{"win_length": 400, "tokenizer": "word", "loss": "softmax", "encoder_norm": "groupnorm", "encoder_weight_standardization": false, "encoder_channel_attention": "se", "encoder_widths": [256], "text_encoder_qk_norm": true, "text_encoder_moe": "top_k", "batch_size": 512, "epochs": 149.4, "weight_decay": 0.2}
Rows from block 5 of the audio encoder, named by matrix and row number. Each number is 50 + 10 x the weight over its row's rms, rounded and kept within 0 to 99. All counts start at 0. After the name is the row's rms in percent of the matrix's.
# fc2: squeeze-excite expand (encoder.blocks.5.att.fc2.weight, 256x32), inputs 0-31
fc2.48 097:47 45 57 46 54 64 54 53 52 64 54 54 33 23 33 53 40 58 56 46 64 65 39 50 52 49 62 46 57 64 38 49
fc2.49 069:49 68 45 55 62 60 58 61 38 49 53 47 54 64 58 48 54 45 79 39 50 55 66 44 64 44 42 53 59 54 54 63
fc2.50 074:49 59 48 47 45 56 48 62 44 54 54 43 39 72 60 56 47 46 65 60 61 68 57 56 49 59 64 55 44 70 69 54
fc2.51 077:52 79 40 45 47 67 52 53 49 70 55 39 35 51 51 73 58 45 51 48 51 60 45 54 49 46 42 48 46 59 48 63
fc2.52 068:50 47 64 40 56 51 52 56 49 70 48 65 59 64 51 71 42 50 49 62 66 57 49 74 41 52 48 54 40 52 56 61
fc2.53 096:66 54 61 57 52 39 46 44 65 48 49 41 49 70 68 36 53 45 45 49 42 43 73 46 54 63 36 55 59 61 55 54
fc2.54 085:37 61 49 43 43 43 53 64 38 35 55 54 41 54 44 47 40 39 25 50 54 48 52 48 52 37 50 58 52 59 24 63
fc2.55 087:53 63 48 46 56 70 36 55 69 57 55 40 60 70 57 56 51 56 45 42 60 47 64 56 51 40 51 49 44 69 66 49
fc2.56 064:55 57 64 42 54 25 34 41 51 56 51 56 65 59 55 58 52 49 40 65 34 38 59 37 43 55 52 67 46 44 57 56
fc2.57 107:50 76 53 59 59 40 52 51 56 38 43 36 50 73 48 41 45 60 40 49 58 48 66 60 39 56 47 64 50 48 46 65
fc2.58 110:57 48 56 48 52 49 44 56 58 60 46 41 56 75 58 63 40 45 54 47 60 66 70 53 38 53 45 46 50 53 67 71
fc2.59 078:43 65 46 61 43 49 47 59 65 52 74 52 43 66 54 36 39 56 61 42 52 46 44 60 49 58 42 57 34 42 69 48
fc2.60 085:61 60 44 41 47 48 63 52 78 40 55 51 48 74 45 53 40 49 63 40 43 41 58 49 47 58 62 39 49 54 61 60
fc2.61 083:57 40 55 52 60 57 50 52 62 68 61 45 64 63 52 61 58 70 54 55 62 42 64 48 67 35 47 53 54 51 42 66
fc2.62 062:46 38 57 38 50 61 49 52 50 30 48 55 46 45 39 43 47 61 63 50 57 50 22 53 67 59 57 61 59 46 45 32
fc2.63 120:67 45 62 50 51 60 47 62 53 68 48 52 50 35 47 52 37 55 72 55 58 56 52 58 49 42 47 48 51 75 59 65
fc2.64 055:51 37 45 41 51 70 58 58 45 54 42 56 45 32 67 41 66 57 53 41 46 62 55 49 52 49 42 37 30 63 48 37
fc2.65 139:46 33 54 44 50 38 45 34 43 35 59 50 40 38 41 26 53 40 44 52 37 42 42 52 49 53 42 45 49 31 42 38
fc2.66 071:44 37 57 53 45 46 51 60 57 48 76 44 50 39 58 56 52 46 39 51 44 38 39 63 41 33 63 40 64 50 35 63
fc2.67 099:38 58 53 45 54 33 39 63 47 53 52 44 47 29 30 69 52 47 44 53 39 50 56 60 52 54 55 31 42 55 33 52
fc2.68 106:56 41 49 67 54 49 54 70 52 76 53 48 50 57 59 43 50 36 61 55 30 52 70 49 48 48 48 41 47 47 67 49
fc2.69 071:49 40 54 37 40 46 66 21 45 48 46 50 55 50 44 58 59 51 58 58 33 39 58 52 40 53 48 47 45 43 75 43
fc2.70 077:50 25 45 43 47 58 32 64 59 54 49 32 38 45 66 55 63 43 57 43 54 54 41 55 39 43 51 55 48 46 41 68
fc2.71 082:56 38 43 49 48 66 59 65 66 41 42 49 47 49 53 66 57 53 62 57 75 68 49 54 53 59 45 45 53 68 46 54
fc2.72 076:36 40 40 44 35 51 38 41 48 31 63 58 54 58 49 58 40 36 60 49 46 44 61 41 42 47 52 67 32 36 47 43
fc2.73 062:44 46 54 52 53 64 52 33 48 64 35 51 57 36 55 71 30 49 41 51 55 47 52 50 52 37 44 59 53 71 62 54
fc2.74 055:41 61 39 52 54 66 53 62 51 66 59 51 59 50 43 74 53 34 73 47 55 59 53 66 55 60 47 49 47 45 42 56
fc2.75 069:57 54 47 50 61 58 50 66 51 68 38 59 66 48 49 57 38 48 76 52 65 67 56 38 44 46 40 42 41 51 55 50
fc2.76 072:42 41 58 28 44 40 38 36 37 58 42 52 49 60 60 51 48 50 47 61 32 57 49 41 45 41 48 34 55 63 68 59
fc2.77 089:37 57 48 39 44 59 47 48 42 23 44 47 52 53 47 60 66 51 52 44 68 69 33 47 42 48 46 40 57 36 53 55
fc2.78 103:66 53 53 60 49 59 53 57 58 80 45 56 42 37 56 49 49 53 68 62 59 64 40 47 54 38 56 49 57 66 45 55
fc2.79 105:34 43 49 48 46 55 51 49 52 51 48 56 52 25 22 65 52 38 61 49 59 64 30 43 47 54 45 47 54 58 46 46
fc2.80 083:50 68 49 60 64 71 57 54 49 41 58 51 43 73 48 62 51 42 42 60 64 66 46 63 49 55 40 53 51 49 50 66
fc2.81 080:49 47 64 58 37 62 60 45 51 53 32 41 55 64 50 48 67 34 68 44 69 66 60 56 42 52 47 49 54 53 43 43
fc2.82 144:61 51 51 44 49 61 51 61 52 68 50 48 42 27 45 55 48 49 65 51 62 77 38 48 53 46 47 52 46 68 52 63
fc2.83 133:69 55 55 51 48 66 45 51 62 68 44 47 43 58 62 59 53 44 68 55 53 60 66 61 58 49 51 49 56 61 74 55
fc2.84 086:60 68 51 44 47 51 47 43 55 50 40 35 54 48 54 60 50 57 66 49 51 46 78 50 52 46 54 52 32 58 60 73
fc2.85 133:60 40 39 60 52 54 48 58 36 56 59 49 54 23 29 58 53 46 69 54 57 62 35 53 51 54 52 59 44 61 43 56
fc2.86 070:64 56 59 51 41 55 62 73 59 61 51 52 57 66 67 72 52 52 56 56 49 63 36 52 51 46 53 42 44 56 63 58
fc2.87 076:56 29 36 45 59 49 49 57 47 64 53 63 51 37 44 65 55 54 49 47 50 46 31 54 46 56 47 31 39 58 42 71
fc2.88 102:54 69 43 38 57 62 50 58 54 44 52 48 59 72 39 67 61 60 56 55 67 61 62 35 43 51 46 54 55 57 57 58
fc2.89 086:54 58 49 48 57 61 49 68 50 50 55 40 34 67 54 58 52 51 58 37 60 62 62 45 50 53 45 32 49 69 66 67
fc2.90 062:54 22 64 49 61 53 54 55 55 53 47 53 37 43 44 36 48 48 46 43 40 28 36 51 52 36 53 59 36 38 45 55
fc2.91 087:46 61 44 56 26 48 46 62 48 66 55 27 58 41 66 56 48 67 68 52 59 50 57 61 50 53 44 41 45 52 51 47
fc2.92 082:41 33 49 48 43 45 39 37 40 32 53 68 53 68 37 60 51 48 39 52 48 39 42 49 59 41 37 55 57 33 41 43
fc2.93 081:50 57 49 47 49 44 39 49 78 71 50 69 66 53 56 54 56 52 57 44 39 40 68 51 57 58 51 50 53 48 54 66
fc2.94 083:59 52 53 49 38 74 55 47 68 63 43 39 56 50 65 64 44 56 62 58 59 56 53 55 65 56 40 46 64 40 53 61
fc2.95 111:48 39 42 52 43 33 45 42 32 41 40 60 52 25 45 43 46 49 38 53 31 34 45 49 53 46 42 57 50 46 33 48
fc2.96 065:47 64 55 59 53 63 42 59 60 40 57 47 41 51 23 56 45 57 40 36 61 60 43 56 60 44 55 49 69 43 40 43
fc2.97 075:34 40 58 57 63 70 60 62 58 49 50 40 46 40 35 58 50 59 31 40 60 51 42 53 55 34 60 42 51 46 39 57
fc2.98 059:53 63 50 37 60 48 59 65 53 43 38 45 55 46 55 40 59 65 60 51 31 55 37 34 36 53 54 52 36 52 69 57
fc2.99 097:62 63 57 59 47 60 36 52 62 52 55 60 47 60 64 67 49 46 68 45 54 40 63 53 46 58 51 36 51 55 73 57
fc2.100 073:45 56 47 59 65 47 42 53 55 35 41 58 55 61 78 46 54 60 37 57 43 41 52 50 46 57 60 58 39 42 71 57
fc2.101 075:57 46 51 45 29 46 37 41 47 71 58 47 56 46 52 59 75 51 61 57 47 51 57 59 50 60 54 41 66 58 62 39
fc2.102 063:53 43 53 53 43 50 59 36 47 58 69 51 68 63 49 47 63 52 58 42 72 58 35 43 42 37 49 54 61 67 59 42
fc2.103 074:51 66 44 49 56 29 60 34 58 49 44 60 41 60 27 42 54 40 44 52 34 49 50 46 65 46 46 35 37 50 53 46
fc2.104 149:45 64 47 52 52 66 47 56 62 42 40 46 58 82 54 60 51 42 38 46 67 55 52 47 56 52 50 48 47 61 55 70
fc2.105 074:38 54 56 50 36 31 37 44 44 48 51 42 63 55 40 57 51 47 43 45 37 26 42 49 46 48 50 63 49 48 75 40
fc2.106 084:48 54 46 56 51 33 56 36 48 49 55 46 54 50 64 62 40 39 45 48 68 47 59 67 42 34 36 48 37 51 72 55
fc2.107 080:39 77 46 40 53 54 50 42 61 42 34 37 45 60 48 45 35 52 49 47 78 57 50 45 42 45 58 47 46 58 43 56
fc2.108 173:63 68 47 54 47 51 46 57 65 48 53 51 50 84 63 47 40 50 52 51 47 43 75 46 49 48 44 41 47 47 61 53
fc2.109 088:56 67 52 34 64 50 46 46 57 50 56 48 69 61 64 67 42 40 53 52 53 43 59 45 62 45 50 62 53 73 48 64
fc2.110 123:42 33 40 53 54 35 37 36 37 35 51 53 52 48 55 33 56 47 47 45 25 31 53 44 47 48 50 47 49 36 52 43
fc2.111 116:60 60 43 48 42 71 39 59 52 52 54 43 38 73 43 65 52 51 52 46 70 72 52 49 50 59 50 57 54 56 53 61
fc2.112 067:65 55 50 33 57 43 44 60 54 45 51 40 52 38 70 31 64 39 43 62 53 49 58 54 51 45 43 48 33 47 69 47
fc2.113 092:33 47 51 54 46 70 56 51 46 49 57 42 59 50 32 62 40 56 42 41 65 69 33 50 55 53 55 57 44 59 31 45
fc2.114 065:58 47 63 50 35 63 54 32 56 46 45 59 52 43 41 42 62 49 57 52 40 48 59 70 47 49 40 52 31 53 69 34
fc2.115 182:65 60 45 47 49 53 49 64 65 60 47 49 60 70 71 51 52 48 62 44 45 47 70 56 49 49 39 48 59 59 69 57
fc2.116 080:69 38 57 54 63 44 68 63 52 58 56 36 52 42 50 51 35 38 57 51 67 39 46 44 67 49 49 45 45 54 68 52
fc2.117 097:41 35 58 45 53 59 45 48 27 43 59 40 56 38 53 41 50 47 49 36 43 48 39 56 55 32 63 45 53 30 38 40
fc2.118 123:46 31 53 43 44 42 50 32 30 38 49 58 54 38 42 26 45 52 46 44 49 49 34 52 44 52 52 50 50 36 40 34
fc2.119 077:57 58 44 64 36 74 60 47 70 52 60 49 54 49 48 59 42 52 60 61 72 64 48 44 51 47 60 58 50 57 42 54
fc2.120 077:60 75 46 60 55 57 55 65 53 49 56 39 62 58 47 64 57 53 39 47 57 62 38 44 46 37 52 48 50 76 45 49
fc2.121 109:60 66 45 50 52 54 47 59 78 55 43 39 46 68 65 58 55 47 50 57 52 58 60 44 55 49 58 45 43 60 67 65
fc2.122 090:54 65 59 51 69 60 37 55 57 59 58 45 52 70 53 66 46 34 57 57 64 57 51 45 46 60 47 43 57 53 50 72
fc2.123 078:70 48 49 52 43 47 43 69 48 43 54 45 51 62 59 57 44 50 77 49 61 55 66 53 50 42 51 46 61 70 51 63
fc2.124 078:60 42 44 44 35 34 54 61 69 61 51 59 45 43 57 56 56 58 49 43 47 35 67 37 69 35 63 55 52 50 56 49
fc2.125 084:53 64 52 47 48 47 59 53 54 60 43 49 73 66 53 54 46 54 55 37 49 63 63 53 47 50 67 53 45 62 47 79
fc2.126 131:63 63 55 57 55 61 52 55 62 70 45 54 55 65 72 42 54 43 60 43 63 52 59 46 56 52 39 50 51 63 70 57
fc2.127 080:56 45 46 51 57 81 52 57 47 62 59 57 57 50 48 65 49 57 47 64 72 61 54 42 50 52 52 49 40 61 35 58
fc2.128 083:52 50 56 44 53 41 52 50 68 67 48 50 50 53 55 45 54 48 67 47 36 32 67 53 41 65 49 54 52 53 80 47
fc2.129 092:52 43 66 53 53 47 52 56 40 72 44 49 51 28 52 55 52 56 71 39 52 69 33 56 58 45 43 51 35 40 51 50
fc2.130 075:51 52 44 39 60 27 57 41 56 50 58 64 53 79 54 62 63 58 51 49 46 45 55 58 60 60 56 50 62 53 51 65
fc2.131 157:56 75 53 52 41 60 46 60 65 53 48 55 51 60 57 68 53 49 54 56 73 61 57 54 57 55 49 53 54 58 66 66
fc2.132 073:53 52 58 52 33 54 65 46 29 54 47 63 47 62 65 53 58 50 46 43 47 39 53 32 62 59 50 45 44 49 41 74
fc2.133 063:53 42 50 35 37 59 50 59 64 73 39 50 45 63 70 33 50 49 62 60 53 35 60 53 54 40 51 56 48 57 51 40
fc2.134 116:55 67 58 51 56 59 48 56 58 51 52 52 45 64 47 62 46 51 62 61 70 70 59 42 32 42 44 53 41 58 58 70
fc2.135 080:56 44 55 56 36 52 38 51 54 57 45 47 57 66 73 57 40 64 58 55 53 48 62 41 50 58 41 50 56 77 61 45
fc2.136 069:68 68 60 44 45 70 52 50 62 62 47 51 52 60 60 56 42 35 67 55 63 58 60 44 55 52 66 48 47 58 43 55
fc2.137 084:52 68 54 52 35 63 44 59 55 47 43 46 52 51 36 64 54 44 65 52 43 65 41 39 53 33 45 57 40 66 45 70
fc2.138 098:33 41 53 53 54 82 58 42 62 38 61 35 50 68 49 56 44 50 47 60 50 55 42 53 52 56 50 42 45 47 38 38
fc2.139 098:73 54 57 50 51 35 47 48 73 55 55 48 49 68 56 57 52 55 59 56 40 41 71 66 54 41 45 54 59 50 63 54
fc2.140 087:50 74 55 56 56 63 57 57 60 42 37 45 40 70 49 58 41 48 58 52 63 64 56 54 39 50 59 49 58 63 56 65
fc2.141 094:55 67 50 50 47 51 54 49 64 56 55 52 50 57 71 69 42 51 55 44 57 60 65 66 54 47 46 57 47 72 68 60
fc2.142 082:51 52 43 40 51 71 52 54 54 54 49 42 40 71 55 51 53 44 68 43 69 49 52 63 36 48 60 47 67 52 51 69
fc2.143 085:56 60 46 61 49 53 35 61 62 53 41 59 42 52 56 80 45 39 35 37 56 52 62 55 48 48 51 62 46 65 61 51
fc2.144 115:62 69 49 51 54 69 50 55 58 52 50 50 48 70 63 66 56 57 49 48 67 61 67 46 49 48 52 48 58 57 69 61
fc2.145 102:41 57 46 55 45 68 43 54 46 67 51 52 45 40 31 54 48 44 57 48 65 79 34 55 56 53 56 54 48 58 41 41
fc2.146 132:43 34 43 52 52 30 50 25 40 35 58 51 46 51 53 39 45 48 37 54 40 29 56 51 48 48 46 54 52 30 47 45
fc2.147 117:67 63 49 61 55 50 54 53 63 67 46 51 52 62 77 61 50 52 61 47 50 67 63 49 52 46 54 44 53 60 66 56
fc2.148 083:49 58 42 55 45 54 48 42 61 26 44 48 57 79 57 32 62 45 57 60 59 55 53 53 63 54 57 49 47 37 42 44
fc2.149 105:39 70 47 54 49 74 47 67 61 59 39 47 47 68 44 67 49 55 44 54 61 66 59 51 45 53 53 52 48 53 47 63
fc2.150 091:49 65 45 54 41 36 42 42 49 19 57 49 56 68 56 46 52 55 39 59 39 32 58 54 49 48 61 62 41 44 51 47
fc2.151 054:47 61 64 59 60 65 45 53 35 35 50 44 29 62 41 34 57 44 38 53 52 43 43 58 52 31 59 47 57 62 46 56
fc2.152 147:44 29 52 60 51 40 51 36 41 45 48 46 51 43 46 35 49 46 28 48 30 32 45 49 54 48 50 50 47 32 37 39
fc2.153 090:66 59 47 58 54 56 60 52 54 55 55 55 56 74 73 58 43 47 67 47 63 56 64 57 46 46 60 48 60 54 64 61
fc2.154 102:54 59 55 58 45 76 56 59 55 54 35 52 52 57 50 52 50 49 65 58 83 62 48 46 41 60 49 56 55 51 49 59
fc2.155 097:57 51 58 50 53 57 51 46 55 66 51 40 44 72 63 65 56 52 55 44 51 58 62 43 50 54 48 41 47 75 63 72
fc2.156 074:58 54 51 28 39 63 37 51 60 63 46 52 47 69 51 63 44 53 49 44 66 61 47 50 54 40 45 46 47 75 56 50
fc2.157 112:57 72 43 48 50 66 58 67 68 53 49 59 49 56 47 54 60 39 56 53 54 43 64 62 52 55 59 54 58 71 50 64
fc2.158 108:75 61 44 60 44 64 46 66 57 59 55 44 52 57 63 54 52 49 70 51 61 61 59 49 50 47 46 41 54 61 68 57
fc2.159 074:39 49 46 48 36 47 57 44 50 39 52 43 50 27 35 30 59 36 34 42 64 41 50 43 59 51 32 52 48 41 45 53
fc2.160 103:55 60 41 41 45 82 50 76 50 54 53 49 54 52 47 51 47 45 50 51 60 47 51 52 47 46 46 53 52 59 39 77
fc2.161 077:70 47 51 42 50 49 41 66 49 72 37 54 54 54 55 68 47 59 64 51 62 55 59 45 61 51 53 36 42 57 62 64
fc2.162 088:36 55 53 47 40 51 55 51 28 32 56 55 43 55 27 32 46 50 38 42 45 49 41 70 50 47 54 54 54 37 42 44
fc2.163 067:44 53 36 31 41 47 54 57 55 70 66 49 43 58 42 53 35 47 52 60 55 71 60 48 39 45 41 40 51 45 48 32
fc2.164 111:76 53 49 48 42 63 51 60 49 57 58 49 56 48 45 59 47 46 67 51 69 61 56 44 49 45 55 47 32 51 75 58
fc2.165 079:55 68 60 29 63 58 57 53 63 57 54 47 41 61 59 64 61 45 57 59 57 48 60 48 40 35 44 40 43 56 57 66
fc2.166 074:39 56 56 48 52 57 47 47 60 59 57 56 45 56 51 66 58 40 75 33 57 70 63 41 53 48 62 58 56 60 36 43
fc2.167 082:61 57 58 43 52 57 62 50 70 44 51 50 55 46 49 69 44 43 49 42 67 70 65 58 53 59 43 41 54 66 51 66
fc2.168 099:59 42 51 64 39 65 46 61 52 61 48 46 50 32 40 57 42 48 70 45 56 74 37 43 50 48 56 49 50 68 46 54
fc2.169 102:64 53 39 54 54 55 47 62 60 55 53 38 43 54 64 73 46 42 65 52 54 56 66 52 56 59 45 59 49 72 48 65
fc2.170 065:61 39 54 60 53 61 38 61 61 62 55 53 55 34 49 53 48 49 67 40 70 55 42 54 56 34 51 57 61 58 37 35
fc2.171 097:47 69 36 55 48 64 50 66 63 54 48 46 43 71 51 58 51 56 52 41 66 60 39 50 54 54 51 56 41 68 53 67
fc2.172 083:54 55 59 47 35 63 59 46 47 37 49 37 52 49 60 81 54 54 49 46 62 59 65 36 49 45 47 57 48 52 53 69
fc2.173 091:52 50 52 50 57 75 56 64 43 51 47 39 62 51 46 56 46 48 52 29 68 68 36 49 48 55 55 50 53 72 44 46
fc2.174 062:39 44 34 34 47 54 72 57 40 43 72 55 41 36 40 49 39 53 56 38 58 56 39 37 52 49 46 54 53 58 60 57
fc2.175 070:41 50 56 45 51 56 42 58 52 31 50 50 53 49 33 41 59 61 39 46 64 58 45 51 47 47 26 58 53 40 22 51
fc2.176 169:60 70 56 45 44 54 51 65 57 66 52 54 48 52 58 67 48 52 57 44 67 54 61 53 43 54 50 44 54 63 63 76
fc2.177 062:37 54 38 45 61 65 53 50 45 32 36 46 47 59 55 45 47 44 51 69 69 41 42 60 48 39 48 36 57 48 39 68
fc2.178 076:59 65 62 53 56 67 54 58 53 53 60 42 50 54 33 57 65 47 51 45 79 69 54 44 57 38 45 50 51 56 50 56
fc2.179 081:33 47 58 59 49 62 58 78 63 42 47 47 56 42 50 66 48 48 48 42 53 61 60 44 46 51 51 47 68 71 49 57
fc2.180 221:48 51 46 47 49 73 55 64 58 55 50 47 53 46 40 68 45 48 55 52 77 75 36 46 55 51 52 45 47 61 42 59
fc2.181 064:49 71 44 56 50 67 45 51 47 49 63 57 76 62 35 60 43 60 43 59 59 63 38 60 47 46 55 54 45 55 52 43
fc2.182 056:39 52 49 49 38 49 44 67 54 50 48 53 41 69 41 47 38 60 55 46 61 78 46 43 41 46 31 55 64 56 56 49
fc2.183 161:39 57 52 50 50 72 47 56 53 46 50 53 53 54 36 66 49 51 51 42 60 66 28 55 49 52 44 50 48 62 23 64
fc2.184 083:40 63 46 42 56 62 59 58 61 28 57 34 57 63 45 64 54 48 38 52 57 63 35 52 57 69 46 50 46 53 40 54
fc2.185 087:63 49 40 43 41 62 42 69 55 54 42 54 48 40 48 56 55 67 48 56 56 62 57 49 46 46 62 57 42 72 54 74
fc2.186 061:46 63 45 46 58 73 57 57 52 51 42 61 41 50 50 64 57 50 67 36 44 56 37 64 71 46 45 51 53 66 51 62
fc2.187 069:44 42 44 64 49 46 44 68 65 68 50 35 51 52 52 45 55 42 63 67 58 47 40 43 45 52 65 54 42 66 63 62
fc2.188 119:52 61 38 47 49 57 52 61 56 36 46 45 53 86 63 46 59 50 60 46 39 48 53 60 42 48 53 60 47 44 63 62
fc2.189 217:50 52 51 49 51 70 53 71 53 60 47 49 55 56 44 64 45 48 62 51 69 80 44 55 51 50 52 49 52 67 43 55
fc2.190 094:60 67 52 33 50 66 35 55 58 47 55 44 54 53 36 61 39 43 49 64 70 57 47 69 55 51 58 55 57 60 55 60
fc2.191 102:48 70 54 53 49 54 56 68 60 67 39 47 53 52 57 61 44 57 82 56 52 56 49 53 55 41 42 47 47 51 63 62
fc2.192 066:57 45 37 48 50 38 34 50 55 76 43 41 51 41 64 59 46 48 47 52 47 46 66 50 53 49 32 50 59 52 65 70
fc2.193 114:58 43 44 48 53 53 52 54 66 63 49 51 40 54 69 39 31 51 64 41 34 42 68 43 48 60 55 52 53 58 69 41
fc2.194 140:66 58 51 47 54 36 48 48 62 62 49 50 59 62 67 44 56 56 59 48 42 44 78 56 50 42 46 53 45 57 75 52
fc2.195 090:46 60 45 43 51 34 51 66 56 31 43 58 42 50 60 36 48 44 48 47 16 41 50 48 48 42 40 62 47 44 48 45
fc2.196 126:46 32 44 54 57 30 54 43 34 54 56 55 57 45 57 26 52 51 49 53 37 35 60 57 49 55 45 56 43 36 52 30
fc2.197 078:59 55 33 48 59 49 41 70 60 51 47 56 50 60 64 44 44 59 50 52 33 38 71 47 50 58 52 50 48 62 58 27
fc2.198 145:67 67 42 48 47 49 52 69 65 60 52 54 45 53 66 62 51 52 63 50 66 60 64 61 54 52 54 45 53 65 61 62
fc2.199 084:53 59 45 49 48 47 63 46 68 53 56 41 44 66 78 50 47 56 56 55 30 30 58 48 50 50 47 52 49 33 60 50
fc2.200 126:67 46 50 43 50 36 48 55 52 59 56 49 54 67 74 47 51 47 68 60 42 46 69 55 56 53 48 51 48 49 74 45
fc2.201 085:64 46 50 58 45 42 56 38 40 69 57 48 37 49 66 40 60 60 56 64 37 44 53 53 39 53 44 49 42 57 76 46
fc2.202 092:61 63 52 65 52 40 56 50 51 53 56 51 57 67 57 58 56 51 49 52 40 47 54 45 31 41 44 59 57 30 73 32
fc2.203 077:48 59 49 47 45 59 73 46 55 54 47 44 65 44 60 28 48 42 63 56 56 42 52 60 47 50 52 61 52 43 64 24
fc2.204 077:53 37 51 55 61 43 30 26 38 55 44 59 57 34 53 41 46 47 45 57 46 44 33 42 43 46 64 48 55 52 65 39
fc2.205 074:67 56 58 45 41 44 44 54 60 66 54 61 44 45 59 43 54 60 70 39 42 49 61 44 47 58 48 49 36 68 58 71
fc2.206 101:62 46 42 47 51 35 47 50 44 63 40 52 60 35 66 39 66 56 52 51 36 30 68 59 46 42 51 33 47 44 57 48
fc2.207 097:52 53 52 63 52 70 37 59 55 65 41 54 46 63 70 45 50 45 62 53 74 52 58 58 48 56 49 49 59 53 67 60
fc2.208 162:47 49 48 49 40 36 49 45 52 40 43 44 64 63 54 17 49 48 41 53 30 31 52 50 48 48 55 43 52 41 49 36
fc2.209 108:62 52 39 56 56 52 50 44 57 34 42 53 40 69 57 37 49 58 41 51 36 30 69 56 56 56 46 42 59 36 62 49
fc2.210 142:50 49 44 49 57 30 48 41 46 50 49 53 44 58 58 28 48 56 50 51 32 34 66 48 49 51 54 40 52 34 65 30
fc2.211 100:63 39 60 61 48 30 50 46 33 51 49 54 42 50 68 43 54 45 63 44 50 31 60 42 39 41 52 53 57 49 67 36
fc2.212 102:52 55 45 47 55 29 45 37 48 66 47 59 58 42 73 42 62 43 58 53 36 33 60 50 49 51 50 50 50 34 62 39
fc2.213 103:53 44 51 48 52 37 52 34 39 49 54 41 51 36 68 39 53 62 58 42 35 32 65 49 57 56 40 49 49 35 69 52
fc2.214 068:74 36 46 65 35 46 56 51 55 52 42 56 59 57 48 57 46 50 70 55 32 50 58 51 35 49 37 51 60 57 62 59
fc2.215 084:53 56 57 49 41 39 53 52 54 66 64 58 44 59 62 54 53 51 56 48 36 33 69 56 50 54 41 54 50 62 79 55
fc2.216 111:69 45 52 51 48 45 65 48 59 57 46 44 51 66 73 42 56 48 51 48 49 50 81 52 48 49 55 57 48 54 64 37
fc2.217 137:71 54 62 48 48 31 49 55 48 57 53 45 43 50 67 34 53 48 57 47 24 33 67 51 50 47 55 53 52 49 60 41
fc2.218 050:42 34 44 59 44 38 36 39 44 62 40 47 55 60 57 33 47 49 38 57 43 55 55 50 68 31 51 47 59 52 54 29
fc2.219 124:70 48 51 47 50 45 53 46 48 68 52 43 52 53 77 42 45 47 62 40 47 35 66 51 44 52 56 46 51 47 76 46
fc2.220 102:83 42 46 46 55 41 42 57 54 70 55 41 53 52 65 53 47 57 72 46 51 46 55 50 50 49 49 42 44 59 64 42
fc2.221 078:50 40 48 46 49 43 60 42 30 57 44 43 44 39 50 49 52 45 56 52 36 35 67 48 58 54 47 50 76 46 73 43
fc2.222 102:66 42 43 46 48 44 49 55 62 58 68 53 48 53 67 50 63 40 64 50 35 48 63 54 57 39 53 45 54 57 74 65
fc2.223 084:68 40 57 71 53 34 53 48 39 50 45 51 49 53 64 49 44 57 54 69 29 43 58 58 49 43 51 42 44 39 67 48
fc2.224 106:51 71 47 56 47 66 42 63 73 56 47 47 55 65 48 62 56 52 58 45 61 65 56 55 47 46 43 40 49 56 46 71
fc2.225 092:70 56 49 40 48 40 47 48 59 55 54 44 60 58 75 38 41 45 55 46 33 41 73 52 51 56 47 52 59 46 64 45
fc2.226 119:71 58 45 57 53 49 53 44 64 49 33 41 45 67 68 67 53 44 68 47 57 49 68 53 49 39 42 50 48 56 61 50
fc2.227 060:41 59 45 64 45 42 33 63 51 34 50 55 45 59 64 48 49 30 59 53 48 41 61 59 66 36 46 65 53 44 64 48
fc2.228 067:35 62 44 49 39 44 49 56 29 38 56 60 52 48 75 54 39 55 37 55 45 43 47 54 38 50 44 32 45 52 38 62
fc2.229 107:49 21 55 49 51 33 55 49 34 50 55 42 46 32 50 31 61 48 40 51 51 43 43 50 45 54 59 46 46 42 46 31
fc2.230 140:33 47 57 46 51 47 54 43 41 34 49 52 47 55 53 37 55 56 30 54 34 27 56 48 46 47 50 49 54 38 40 26
fc2.231 085:48 49 53 60 48 43 50 62 44 65 50 40 59 21 45 54 50 42 50 50 53 51 27 44 36 54 47 48 56 71 46 62
fc2.232 093:61 57 59 45 50 57 40 44 68 57 41 49 52 63 71 33 49 61 62 53 57 51 70 51 58 54 56 58 43 55 71 52
fc2.233 209:47 54 50 50 52 67 53 73 55 62 52 47 52 39 40 63 50 51 61 51 75 72 39 47 50 50 42 49 47 67 49 55
fc2.234 088:69 62 55 42 63 50 51 42 75 52 59 54 56 59 60 69 49 59 58 37 60 46 60 55 45 51 56 54 48 56 68 58
fc2.235 122:58 56 57 50 49 62 52 70 55 55 52 45 48 61 60 67 50 51 66 56 52 54 67 58 51 56 42 57 35 71 56 69
fc2.236 128:64 58 52 41 51 59 41 63 43 63 47 45 50 52 57 76 57 57 56 55 68 57 59 50 56 53 55 49 42 73 58 66
fc2.237 079:54 71 52 60 55 44 42 35 41 51 59 40 50 48 50 26 47 68 42 63 44 54 49 55 57 53 41 43 56 44 28 43
fc2.238 084:52 66 44 49 47 58 45 59 68 51 53 44 56 60 56 28 50 47 62 48 43 44 76 51 55 41 44 49 47 66 67 57
fc2.239 078:42 39 55 54 52 94 50 61 45 60 44 44 49 61 43 45 58 43 53 51 48 46 57 57 49 41 58 51 47 51 55 42
fc2.240 084:58 48 48 52 39 65 50 58 53 62 45 56 58 74 57 55 45 45 55 51 70 46 76 47 65 51 51 47 56 58 65 55
fc2.241 080:47 35 43 47 48 50 45 35 50 84 53 53 49 47 71 43 39 55 52 35 65 63 47 51 51 50 41 50 47 44 44 43
fc2.242 101:62 56 70 52 53 40 55 53 56 32 54 59 61 68 67 44 58 38 56 62 41 39 67 54 55 58 55 48 52 58 62 53